A small image diffusion model, trained from scratch.
Model: 4.54M parameters, 32-pixel images, arch dit, norm layernorm, activation gelu.
Training: soap at rate 0.0022, 16400 steps.
Data: trained on pen-drawn characters of a made-up script with 800 signs, 395000 training examples, 10.6 epochs.
Rows from block 7 of a small image diffusion model, named by matrix and row number. Rows with one number belong to one neuron. Each number is 128 + 32 x the weight over its row's rms, rounded and kept within 0 to 255. All counts start at 0. Numbers have three digits each.
After each neuron's rows are labels from the 100 images, of 14848 (inputs lightly noised), where the neuron reaches its highest value: "responds to" is what is common among them; "patch colour" is the nearest of a few named colours to the mean colour under the peak. Only what is clearly more common there than usual is listed. The data: pen-drawn characters of a made-up script with 800 signs. In brackets: how many of the 100, against the usual share in percent.
# fc1: MLP up (model.blocks.7.mlp.fc1.weight, 384x192), inputs 96-191
# fc2: MLP down (model.blocks.7.mlp.fc2.weight, 192x384, transposed), outputs 96-191

fc1.33:132133149136122107135174143141088145162165179108107121133080101095088185144082188195164079141153145133125113158128097119104124151131112179131085097184167124114111156161126136142137203175141177144084102086134143144155123146172144181073112085094092132159102112169104108123136144086077159119
fc2.33:111127091158127126129162069112109120119113100108134168135126134138110110080124107114082125100108174156083144139122184117132175118158142035144101130054146110150107084154170204184111186106166164076111126112155097105146160129126101101075128184069144075144149098186108094115132123137135144085
responds to: thin pen (89 vs 31.1)
patch colour: grey (87 vs 10.8)

fc1.70:168110153070083099137102117101104104115145090126099151146119129072121037141117188105122119096104105077132148116159174120118169111116110147138148086113141164135137139138142102174131154173126109192150157152117171114188137189097124117147122127092066139118145136125140156139203120149104073150
fc2.70:090101163158144117092114148109146103127117169166121145156135152067137149199185054133137130142128087174125122122148087064126084111092165117085129136097118131102162163099143105131128176179067106074073191149139092100073079145172062109095143153088091142097141121168141133139182133150100181141
responds to: dark on light (96 vs 50.4); thin pen (68 vs 31.1)
patch colour: grey (81 vs 10.8)

fc1.7:112084123093060068130102149126103117089119119130153142114121123115102076103049143144105137145180142106160117134141139137108136116160098099123141126116105110129205140122114166159055127173168195140147142139153092132121093185067130139151091135131078115187090133108134164150101164148110115098
fc2.7:147133155160097100123085109147144155136174174107123131101130083139168120134149185140137141139127142158109134089133130144135140151047123147120121149135146136111060070098135103081127102122116083098153098143044115130163156153119173137101123150127102093075123143122123121116162121103159122009
responds to: thin pen (76 vs 31.1)
patch colour: black (99 vs 44.5)

fc1.153:166128121119138145139111168146159116147123120074103162161102137120083136097121145110087098125107087160132144133127156150255142121089056120151104125139156058139089070108112130136107144112144116148146158124123104138157120176089166137125122098111170126102099102120111182115087137101109137130
fc2.153:089192125167157184091108134108184135076095164125139137149179182178161153146130117117154098103100113101110135168180089086125088127148145160092085126103062121157116178165141099145146156130157166097075160155154084132184143171099115167116106219167134143186128133109157139167111133140128060149
responds to: dark on light (95 vs 50.4)
patch colour: grey (44 vs 10.8)

fc1.345:117133130122114094121104130106108094139135135132169117147131165147113110099159088130097158074170154097111130146188148175042139140165111170122124164127088129079161138101115145118203130117171171133137160144132152114149197132106193136181127153101058135137122173110137098111145205110121048112
fc2.345:159147135117128097123124102093142077144165124096152108211140108150136104093100171090089155161104133116121114165186125077116178116107122172135101146118093127146066090126166157114175162122156114101158044110053104133145073127130137142140118097090104078107120119120102143201179140151149182049
responds to: thin pen (61 vs 31.1)
patch colour: grey (60 vs 10.8)

fc1.172:115169118093120156125127098118114136066042176116117118176146191143160161141151155109106147082115103089170067115140111131067139126165038145132187132132133055110132080133119143144148114094122149123149046151121144155096156144139154192130102122165089067120086096119125173131127030146145105117
fc2.172:140130146099149156123122151123125158139064102082134125173148092126083060133118149074162162091121093183148122178157117102124101109152000156153139157092140147146134130154112085102163156097127113080169096119135088112123112046146176112166134113119108119081126145133119122116113126112097111044
responds to: thick pen (85 vs 31.3)
patch colour: white (83 vs 44.7)

fc1.322:127112107090121150136123074154073079170151086149127159141196144121146153090168201131074114102142096161106104133145160148149105137126086098151115083149068215140184164122116146129110118124103107107134125173137162068103162103068135155130134070102105120124171132146083138117132177100130144129
fc2.322:202104136185094211081115126103092120160138122156182124135208183080111080131116091134119127133125150124125087108098073179089149164113119187112150138096136144136089127129150124173187070128105099196154086142116135116113098192123137157126089122195103136146122109205121103088125114124149119162
responds to: four strokes (46 vs 22.9)
patch colour: grey (77 vs 10.8)

fc1.270:138138146168130134106177117132118096113129069123119134137115163117134162079156114130105196158113142111103123181167143145126126078148089095117140159194084160076113146114123075123202094209142180149142091064155158131141178137119163108140107107132114132150112162195119081136123102050100120108
fc2.270:141115134135126148110099122140150082146093113144115120077125125138152156091136103123134103095107113118108102131187109076122132183139146020070111148145173154111161104181103127074120154100096145101050128127085125126092173157115068121116107142085129156124134136158116104144154130104119134140
responds to: thin pen (85 vs 31.1)
patch colour: grey (58 vs 10.8)

fc1.358:100060117089081112110137135119095120140150111126117138157108122150178143167042169114138089116162120105104172121168118118183109164138111180106185182077076160139174159174105056205155119110121120140139093159130115118154119085084141116131177113118124082088135158177100090124120133134149100093
fc2.358:111131143141132113138101135090089102148207171113185176154117103127068126112157082121088113095136103120151131100123130076142124127219255180121132127155076148143166075106127132130150093159108129103110049139092074128102117160132117146125116116123072158110121139125183131163118108096106133204
responds to: thick pen (70 vs 31.3)
patch colour: white (76 vs 44.7)

fc1.26:133086206103124091059162079151090152110111101152123078116119105123115115103131122110139047111143074107150100048171156148164109137122108089152081112133100112107137136131095172144137143121131130107109121135092116116132115108157128084087119106166068136113134099142126089129054145027103071124
fc2.26:146123120158090139109104117136155159137136128137077116160157129150208115152122125147102152129078165125142180066190138081138133137204172117169098126093178145133136106124143148159128118107185150116147118134147138130136119103151079140148108147079190095160136157119122113148123127137192111131
responds to: thin pen (75 vs 31.1)
patch colour: grey (96 vs 10.8)